{
  "arch": "dit",
  "model": "class-conditioned spectrogram diffusion model",
  "dataset": "two synthetic voices taking turns or overlapping, over music, noise or silence",
  "train_examples": 26041,
  "n_mels": 64,
  "hop_length": 160,
  "input": "log_mel",
  "spec_augment": false,
  "win_length": 512,
  "conditioning": "class",
  "objective": "epsilon",
  "cond_dim": 128,
  "targets": ["second voice"],
  "num_classes": 5,
  "cond_dropout": 0.2,
  "norm": "rmsnorm",
  "activation": "silu",
  "mlp_ratio": 4,
  "head_dim": 48,
  "fused_qkv": false,
  "qk_norm": false,
  "inner_norm": false,
  "patch_size": [16, 4],
  "layers": 8,
  "width": 160,
  "positions": "sincos",
  "optimizer": "adamw",
  "lr": 0.0016,
  "beta1": 0.9,
  "beta2": 0.98,
  "eps": 1e-10,
  "gradient_centralization": true,
  "steps": 13600,
  "batch_size": 128,
  "epochs": 66.8,
  "lr_schedule": "cosine",
  "final_lr_fraction": 0,
  "warmup_steps": 680,
  "weight_decay": 0.2
}
Rows from block 2 of a small class-conditioned spectrogram diffusion model, named by matrix and row number. Rows with one number belong to one neuron. Each number is 500 + 50 x the weight over its row's rms, rounded and kept within 0 to 999. All counts start at 0. Numbers have three digits each.
After each neuron's rows are labels from the 100 clips, of 14976 (inputs lightly noised), where the neuron reaches its highest value: "peak on" is the class under the peak; "band" is the frequency band that holds the peak. Only what is clearly more common there than usual is listed. The data: two synthetic voices taking turns or overlapping, over music, noise or silence.
# fc1: MLP up (model.blocks.2.mlp.fc1.weight, 640x160), inputs 0-159
# fc2: MLP down (model.blocks.2.mlp.fc2.weight, 160x640, transposed), outputs 0-159

fc1.425:577524618425507517569525498543637519527471507525464328474470488559717503491483510461545495452536541487512579547512429533557551476468420455492449378464499481472478481508492467474535514501451448493487516518492451471505601479502454496441435475410617471548584475564360482503417441526424496519483481474466567547515512547480466511494482493500488477483456520482490516497577586465515472484524454535588480569467444468549465468458478498483493466482498381467483433499480442505460467463512525
fc2.425:409557447418528486514509437549667486524509491501487415521503499491616561508470498516501473514507587538460344467575384518567505575566541426394472497445506487464557469493493532483512394478487417583535480541509513469477461461520507558491504449495553478582590430572501529511491488488500499509515447575571507513463497503582446514501442488530489463524534494495452504511635460542456527530491355643457503405507567463542444493481492538508501510505501466501525485437466513440436474546537529
peak on: two voices
band: 250 to 500 Hz

fc1.162:486453464464453541478450461396477520452510503501488512462488613579473531591495493552512516459501511605519471493483481550488483492575461505519535462479468478464534465492490459438499509593444457521456510461491462326539472517540651465413519441425531479503571521558516594495456609480501477536534490414531543542548539541632473502542569523574546507571539489586525482503488570554560507550538512549516524514489486467455438465488513420508548517512486457373488549618555543512385411522460450
fc2.162:524533488400608309476433414479458471450571469490581487533438562478536506505533466428514537515523562512451518523566502461541526415494515512443517466471532503500507483521492526530471470455515545619534495518545528487451484444566503490433484474569521502561459555421535555546531553609532477509506483484409458507541513484516459482463534557478503383483431536516506585577460403443457481496430418543541508549446534429502433491460472576455444600539510470499613421567498486618507531513533571
peak on: high voice
band: 250 to 500 Hz

fc1.251:492500487479519525504532486434497477586562534495528551468527568568578505544454460559565540538510458538524598568614537533518535510508477530473541489505481467524473484464559471469576493494494508479549501415503523412535545543535530517441435423409302414543539431501555465564558466519458481512540577509555503473499567572541594531509497470556571508535485517521547503492442513505538522471656506505491494477505488533518493491410433424498589526477499386603560420488530481417472483370512444
fc2.251:618349433517475521518492524575567525521438438494545559509454459447487548505499515514506510516514525514456538446497521509586429481448576487508461464526541572549453569442333474517482471502491530535507488489464453533525484598412404470458457535617448531584526509533475510549512469478490530482543505520487593526570617517456455479535510435469502461575508530483534509495429529496475534418388476532525470507534384551602588520413578454562551487499536490528460469532505578507409539454441495
peak on: no speech
band: 1000 to 2000 Hz

fc1.173:474470473398491469521537526589534442518499506603592508538616541518512491520534507541471555523570562551528422590518420521528553515528500522530452470505458471527495462458463440487502537510465472470514494482433527517522467462407449461400495463547440540451588593522537516488521567525639506464542605500482527599519578536494540571505530437499615570579534546521513563473407454439599512584531501581598513510493484490512537537537458460470450459492527468491514423485466429539547408446415429
fc2.173:459512584361608459517495569412570417497440441474562589572589499547498464504445530554483519471477400581534427520519454507432483538605490432556487522448500467470559490510493555433508420444545504504512500578511516481462507390528491334536558483499509530457483597527495502485501489597534492541457576568601490513486520500563543440478472417518506495485400468558505499501430485482397536528510492553578514466489577498385479520467541562475526530485441550483524499542539487489522506503540557
peak on: low voice
band: 250 to 500 Hz

fc1.20:474496526548504559484533498483593556378519485471536488387445651489470508512482510525546617634622492459481518571528435517500533537477484450431506326482491490488484463508478450497488479558484527440464562589474474514477480484503503455428448469409514568517483514471549507505552479496522521496529582450483541498493558577487496536525517495405523521441453424537458454526456633497465512498481468516547491419525481420469493387456536478450429458406520497557604462404524508450536473521517503
fc2.20:515507521586572428501559466495538523643441556472483411510536648548488424466514541526495588403581491487433511458467449462514509505483499512465516425531493488475434467448546551495442451474512564559448431549527510466467541500543474490558454499561546440492522456481481512442535508492431531458590524495482528532420550580477516501551480531640495518491494502479406555536476374489568495519545382641522587609504512463520443492472459552482433517524544566468509546521537445451443457456509544
peak on: deep voice
band: 4000 to 8000 Hz

fc1.325:444513501563482506486470547506464466462505517446480507532539560485603544597488461438557478495579499536546533466486525635490470525517487521570476568465504520452505492435547516505456481507490438503508504468455412483496539507557382486449481471526347480614539530559503589539561534484504572561531539452585508559577518523587550537560559679493547517499520483523449602444519444452509554549460522538500530584513488519381527561476432449547496496498458468381492480530490550471428545572560490
fc2.325:620383461513477495467492415542529509495587609562554605471476528407582562510485466569531477515556460564501513558474476502506463468497458454506532578501589505480538468497523496493500489430518402547488534546498557522443480537486516428454485448483420506691481471555368465490450560531527479497471420559443517454454489499503523512473513419553494535569490563508486528529499593552520470433523442587543463482530420504479556513589518554460496473533533522472466484506556515540591460498533641
peak on: no speech
band: 250 to 500 Hz

fc1.241:485415568500508495500443520510510529553521547517545482530578556516397529529533555488499514580516498517560584565490470499486485540502488500505500534482516496473456497503521467465538485452463499456418504390447551467498500491513572432453537507396384571576585496524684545569545465503534486558580555537564483444473518546558477535604446536588504568610583624517618576449547510572473574478439493514471526424545493439409557457457483493510549485559492477536557502531503543501509468436485516
fc2.241:478558466537511491439503462539486483483448414450499467493507536573427458566485501569503479427505572447551463484511501520505470455403578547545459538507547534542449519440458433498529512576566558540441489418486507480575494503469524411489594544588419410552514556513295499531513473497559451526514564566492534585524507513478509465510453534427523496486369500470571501432612488469473503464509456488535595580564460564444602592560417499517515464480452474523431502501492527441482527500438466
peak on: deep voice; low voice
band: 4000 to 8000 Hz

fc1.401:496439425512574552538528557477467513466547544517567443593512587551534560564516432435550444390431535508557611505430590603483495499534429566532491497516483519406452514553564404492579476547437453465472497447475464538428497421528489476432451461413487506466487502545496531512541564532532508560606479497506507543482550476472533479555461527545570550636452533507498547455559496544471567537487502519477596455504498525613573431470503526504501422518468586398543528514547514475408472475476462
fc2.401:449474561512428484471430547538466552551404478531521501472519573504526508497501495433497376609436480507517428513522536505526470484543388403437560499493502521565508471568411429477507550501486450461479513466540498538558481444466536428499435515563465472444525630458500560426396550405557326486593579519586420489529530505512558520470482547445512502585561518509476481497599522465442483458482545563511503533455468502569554472574462501521531443511511587532444486555539526426532471475470497
peak on: deep voice
band: 4000 to 8000 Hz

fc1.99:392443527505556553519527598483560583575591579504588587565533580543528569537503517607557542525552506535573531494506459535425434433469511516487478442446487438512458451477515443462448477533456446416557599487465465522520490431527539461528523477355458578476487582567576465539524486497495435538574458490551459528524571531539568597546576501537562572549487498550547518451553550549559580589454568565467565446469451503502514531511526477469535469558489509487458508496481576541545473500457516
fc2.99:301478499584423529521474451516559485512585452480398452464517517478438490491542479613478566475492440511470544517505403482414460520611431409532530487501454492479480492569526524535477458492561496491486473539490498515477426491523490400477508475541566469606356625504416485485503557479457511539517572484514474432543441525541494540518494492470499522494524455521518546451523474500399496507553528477398420560302555490568499548459551495519474519493523551508523533485473487514500514516497477
peak on: low voice
band: 4000 to 8000 Hz

fc1.80:478451465507495411472421500514332567522544528557508405591569542466545564531511530426539540571514517570538462550490606549469544496553479553529537475431464492479441490526573489467487478516467466477501551498492471448567543562577541538509482452589467502532515547590542491587448522479492439570565443446543421556508618513503555566483550524558539532525389487553525513461527501592549501561429497605526527478496470432609479458465441464496534453568453467494559387518459519489440504458461527
fc2.80:501549536456554423528508496598440480508488485417537454485453514512672522500444451531525495457431552498498627518609396513561556406481577557415550544490494523453503437473427502500523546447559492532543443511535566448505497515533451476444523465393453446545511549534452483529475509561501566494564393518433420434481628527513494574505503519522524500551586576472424561499508567496473508473545402467469589458503516478527482457516600480471453442515570418501488491479543509503511436554527505
peak on: no speech
band: 250 to 500 Hz

fc1.412:386492535583572563574600572546504548566539590571517515607552583557433561541516553477548558538584575556575499543553500553409419409466491515497445468461404456459456444444502459472480490478459455488530547450466488485476556494502519508482504456497479539555527535585460560533534533472497525525583470548543551585525555575532507560562543517588579578573538564567571529461484474537577562619538520610482528500522477445529462545462493483488457448558501512466526535537459486475533466492464491
fc2.412:273425431457490485391459520568527516512507472513445458499475568590573457518429503531488477499508471468487389498473450469456478529549422461455492480502496512538508540477545485535523484470576486431486442448477486608486522454535526448492441506387487361493485499446568497405560447486441460558516531486483497467508404505431469493539496508461503529491603489533543528403532610483512505488481443519563467429405587519467435568401548522485450516525486485526517495473505470422477442457503560
peak on: low voice
band: 4000 to 8000 Hz

fc1.577:565551614610515511542477547625546501489580521551471448500489498493513539554547538487489533509515636545551469508549565542428517457476472562522428437462394485489468443400452504476475484464443422437439584483476466515419569420493494470430529439326455509552554443576453558566477520524451539504487478551468527538529515507462478489522530558558507524506591554549523525487526436560505505514520504524546497608418538452436477555503508460467435463550485532429601437577472514525549509514458514
fc2.577:365434564563533528548533531476596493518572452482514421446446531515533467471458487471482472493533489579502596496511477491604410577539520514499471482478509445498523468517513573472421417496469414452480440527529504418455434421534456553499511479400513560417478491532430475452485508522643485417513555495543490489480506524557444499507487460476501500545398437487518461352428464501438479506570415492629491365535498466490481521431427554491473528437496574498545511512451448489493471540541470
peak on: high voice
band: 4000 to 8000 Hz

fc1.422:488569631585613612599591605457447583499537567512547525538489493521446545523535531534566501487500481434555484527505489520427422410424471407423493478475509477467435488434480480446511445432470414411549591504490465482484550499525472480527491469477365494437504507511561483581572510445532483541473545511582509516615553589559567515529539611488537527570514519520561574469454513482495564499438592482524532485467475570528521551512487468517547500521473480499490491504540557431486509552519449
fc2.422:265375421572387514542511488479547497536462505580484447541504508474358500484524489549516540506476469526501650514471452452590467590588395486576521539516480518507457479489526473525455503496491474557504487522467546475508486511490510506512519510500508503601491497573366546507463501441524493394503489485519506513547510521529467482512529494474476495430524516479478523383438502467479510404600527509386449601443400508465533525502507494537546476514482524499462496569446526542493540491472497
peak on: child-like voice
band: 4000 to 8000 Hz

fc1.188:498499508428524524529526540507570609509600522517544502462468473532512567436599491487479499568516627546543425515541532504490516450602525468447454462450463569527489467512462501455457474438475502505435504482459494593504536445506526574499484474490448494559506441534481416538679516477517402450526525557500590491504511467536624415471570525516446520626532477460481547486522498538507518492528558553463510487487470535552503421475547550480416474431427490461435478583584447449496452471419363
fc2.188:465570571490514530603516496446557588534473517552454464514495518486544528482527456460487559501523489486502619548429452487469565521530456433515543573448395523460565408497592531481539481466590488579579475546549520536453512440575500645585572429612373423520463498505467532522447535526522612414472504443494513566514511560511552523442441499479475472424493459488491536459501440480468462510457491483512491504473559438432503440497465501505448563500612504489565553544448408542499481585514561
peak on: high voice
band: 250 to 500 Hz

fc1.336:514467498477613494495505539514562586535474499518408381451470468545528515487423478439539540467443524492608498493490501553521496503520551554566461368429454473481475438454553493461421466504492532453552583507436526481503541483491468556462520477512463579524544488489616505537557584530505468589569548587609459479562547503491498591617506411585538563504559487572538517472505486510478576512599508502467453592524497553438487496513513467547414487499501405523553446489387549440557484558463484
fc2.336:543461506493451557516494495527480426514553436422517404554527428539532524544525503484472521565466401461499445454480482488486506480512499488376501435517488515456482511450417522478478497553519529519518482479520557501530455520497496536428491463464496401512533462522427393484432444470528400503536465556461515542453513405434525399495458579461471521515485659431462501524484543482515550512483417707516461383510480423485519484621458504498451455549589463505472512400560558502448568491491459
peak on: child-like voice
band: 250 to 500 Hz

fc1.28:490491508395516439505554564502500484493481561536536561629517551504475489523546591545471505474558589500612463499535545505508525556506522546484520543478475462462434460443542426425466488499482477389553542453416539532414488407465488527452520441468554557454482614537538454460522549471519411462571474487540450592507548549545600582509534494522538542521488439538563542485464530504651548601511554553572570490520433463537592528552487493508538459490543495462504398497447521467524396544453451
fc2.28:439568570476552424504462503472478580492504457515609553525593485505490418502575480511520493539488490520525515478472546562447542423528515460496495559450549467494522447479592527481511484421555435501501490550594543498493504469560528472540506412544507537454460585524509444593576506510512604509474660370559499539516523480599435482534508463458527550477499513481544501520346433530460511542502620453618498394570554500500532541559576542415501523480554480498546487569496504498444490543537492
peak on: low voice
band: 250 to 500 Hz

fc1.197:542468595427447512445432457491516445443485503490484520500519486469437522488517515545502504509496520511506490502501448464485512510563640634582481518467524463471529469528499495524472534511483498498509551452472513563496515493486507434510510477554684736365476458512497531499502545496424488489520450524488482529471536499502484489501496497531504479540438516501501519454664526246477542472482460524416524530436445497473481543479481502471501507517572520499540552473475529487493466546488548
fc2.197:394468494503500488484498464486496517503537487488486508476486490460468520497514508564505481505501535467488471492539498494537568478489527516477488474540517521540502545440455456561513503557452498452498442501487472579529547495456533484441435548442717224486530486514453501513504492443527497497512514486512521502497461520530489503501513436514495517513597503523527504455644527743481502472486498539579471443486630507502513526432507435561544455513483593529440538431460502504500523508452483
peak on: no speech
band: 1000 to 2000 Hz

fc1.196:443438475475437472481487467529504475430500495507507517488483513524460563473515514528452513486572566547515534556542426544473529547533515540504477449491441460486457483454444455418518552442448441391507507455505543608424532474430497338418522485559461657512521541511502510461517516460664477523507552520476565491520499549486523481475556446570489535573555493528582522507312548534518493543520530535518498510426557514536481454529491458476537503347449454511511420565518529452436482409514447
fc2.196:396512532457527493482535541506600489462500510547558520472516490509592440528486488552494524533492421546512421519462409523472591529527504475479500510468462424457567435513524541433443397503562487490441512514552516402473541457548555401538427486438613476463450466537478403462508462461498504471443464456440491472457634543399474507485518440456568518536428484527532463494492391461509499569567466610436466567417619456615496516447462543451472549458495440471536488541535437518499444527550560
peak on: no speech
band: 250 to 500 Hz

fc1.620:579523570561540503534531559451526533553634494493522660462505528551519510520461502611551500486495468531481470525519555526471480459456424416457484425501502501493458501423459493457445446548525483414514511485467493476486516498533505470437454449418578502485476385507566474578508439400485473513470612503573467498564597537516587570520555493484568531493479486497518503505551397617518514466585530462440552464497402513431552451524471459510543464417440403496426417475468501452446476424512457
fc2.620:479664384358524511496491505543371535492550488515593400543474500478545421506499486389522535489490490488503536492493447509428527485487531480472508523484492483480535437526547505501496495488492443517481417537523561425479519422522503473544492453503571505492516498500416526524526529506577589536556422483557483534508528522560493521505550484493505493532752509471465500478531557478480505525604398536636499417437541462437448484604450492473492523471526549498500497515499434503492465518512533
peak on: two voices
band: 2000 to 4000 Hz

fc1.131:515389519491523515474464499518498508504467455423485468469525666534492512564597521444578477553422509509604404603530574500551472424541466551556529455458485467358457522469566474465549490479510482507454549494439548542524481546465395473496416460407535605519513546543465626546546486400505513473556500463515504544571573570529478460520486554490510601505441524633512590526461503492464552492500469514529559512464523475451510415478456472468500465495550507426523452416493477464522507451505469
fc2.131:444610477519537550475473488498518444496512477469496473506463626591497483484364457416493495458428500488545532371508512448524477593612497398445553505471494478485518446501477540449514473457556446507499395535518614474462478627511468477456518496552506390537520503439547595438436541512540489494542487577529476432435552538469562486523518577481506591558591510505470442547486492508515502467528414525492577586452457459470508533523522556483465485466434557463538574417555476510417474444524559
peak on: no speech
band: 250 to 500 Hz

fc1.358:529482482554454557491478573471447507686506534487449505533533474507526483507584515537510464483494493569615473568646464641506489513546592562534439558451459448452517480552537519429479464514477451545519565484437496536531554444407473415563586512502557544503513552506518581473469561495515586427536529529471458454627506534549510568448520529546604551454533521500501491419444457437525484518501527519518541521490490464522497611488541423455448443510487558467447578469533578530541478457527466
fc2.358:551500480632435483426515474463473403330466463484507523480434468498504545489359513437554451546487526518478493503534490526484473489457533548499443494562567500508466492563467516539435524503487542367486578491462479526511462498431417429455504536499521468473472443556477560432407468502499676587516505448439529542383526482488443491502496498491517491509467417500459553548456544528512524552516536432466490441535483527496543556575435494534506439413379549534435515577559479498565556469472457
peak on: no speech
band: 1000 to 2000 Hz

fc1.426:640584675671581550584528576514499605491589571527487470541500494533484544501509504523515512490527555497530548504521484516402456439462507463424461389481493501482498482456502492430482469375464475450494504443500457443482515463455462541436474478652557581420492376526449472476513461458570480504500520501505518567491469525521500512491559510550472516533541503510548515458511410475554517466565547524507506427453491513409537470510470495522457500419464490481562475526451517432418469481471464
fc2.426:483505460591454451519529536578534522534441515541407511452490501448461527511507510390543553525472432538544521483438513477726456483531482424523511571483414474456541453484488474516519446432536406418452495515470520473497531551552504573546549526356578463437597509524606467519530541411478526508520501463511526507521495486443451562480509425490474507419494533499484448333475522539524512526520521539406464603516489481563485526465481480530525510531613563498513473547509488577440516525506519
peak on: no speech
band: 2000 to 4000 Hz

fc1.210:440433545492479425498536500462528504499477497504527455520516473497648481499523507449486527467494520485491642503501400504534512501477477453477470508439477516451497480470532476423457488506513443359460503495467488431512556526537469481396501458498482497517466534517513531572572500502656496486504586432472470478509484515543498549520507489534523502469496494487522499544680373601442520525524483469454552522487568446423568478496453466504460442441426332406434372514486529429436525552487493
fc2.210:384595505541535453542547441513434462512469558463530482497520482466406432511477483570547479467541509416560550482522706502499350508463495473449521517502523511466471491529598491564476519528433528497454411480513544495539536508524502582560562463559496485503496518499533477497484497377371492507493488489451514522586494587459480541531468511536549460435436541466446507496572644577511474500386440517530437424577475468458475499485494473480476512513521427487475485492511444486478461368478470
peak on: deep voice
band: 250 to 500 Hz

fc1.621:471534488525470467522508489485452531528516406592536417480536468453564530578467474498556636651481606517509520541497501509494481508492465604602516343524420517517466467454556419501503526514507496522493522423462467497434507423464482518453420484478466542471543485561571500431570498474440410639510575562548513487538558504475529441568560541463524561552528510544574600452558564497555514506531498540483497518523470535498455555479387504532476445438537482470520551546500417499434578522508530
fc2.621:552438464500527542493455531509439538445456498562454364482541445581505566516556468426510571382451429522472458486518492472512573447482520428397530397478393490498532508481423464528498474489508448452525560455546484531539488414503486476403467476476445437464533488473481531437557429458418359399508473502472562536554536446592522472503474487606522485534546525489520434510585454478500481556467436508541373451543554454501447425484576532471511454574526450464468477456443506530580471515500555
peak on: low voice
band: 250 to 500 Hz

fc1.520:481504466527447456509478496519510501539529555502572475588555587505444573512558527486505513535541522535562454455537496481496464538563495433474439479471460460527470496463493496454511525471480451440470507476504483529487500445553642544520485498450483502465561590546593523476487404415418509526502501433507624493583520612506582492503565592633545568592452520634568551471521503562569527520394490583520517462485509511383466476482451448451493463460497658444560560519495478472482554500487507
fc2.520:435513537520536497485499548549521545437380479517451520488502474501452494509488541485515445444461559541545563484574522415541513484504506530570507566513440500498507480544566525445555507461548441505456534506520474497443489495587553512532516466510500504486474467502396623540582418557343544495522543570533567488494502502486473527540485478444512522544542545495508543498554544454533486456578469286443471517517528528400525477522514598468518519487431614492523482563519577359452514397512610
peak on: deep voice
band: 4000 to 8000 Hz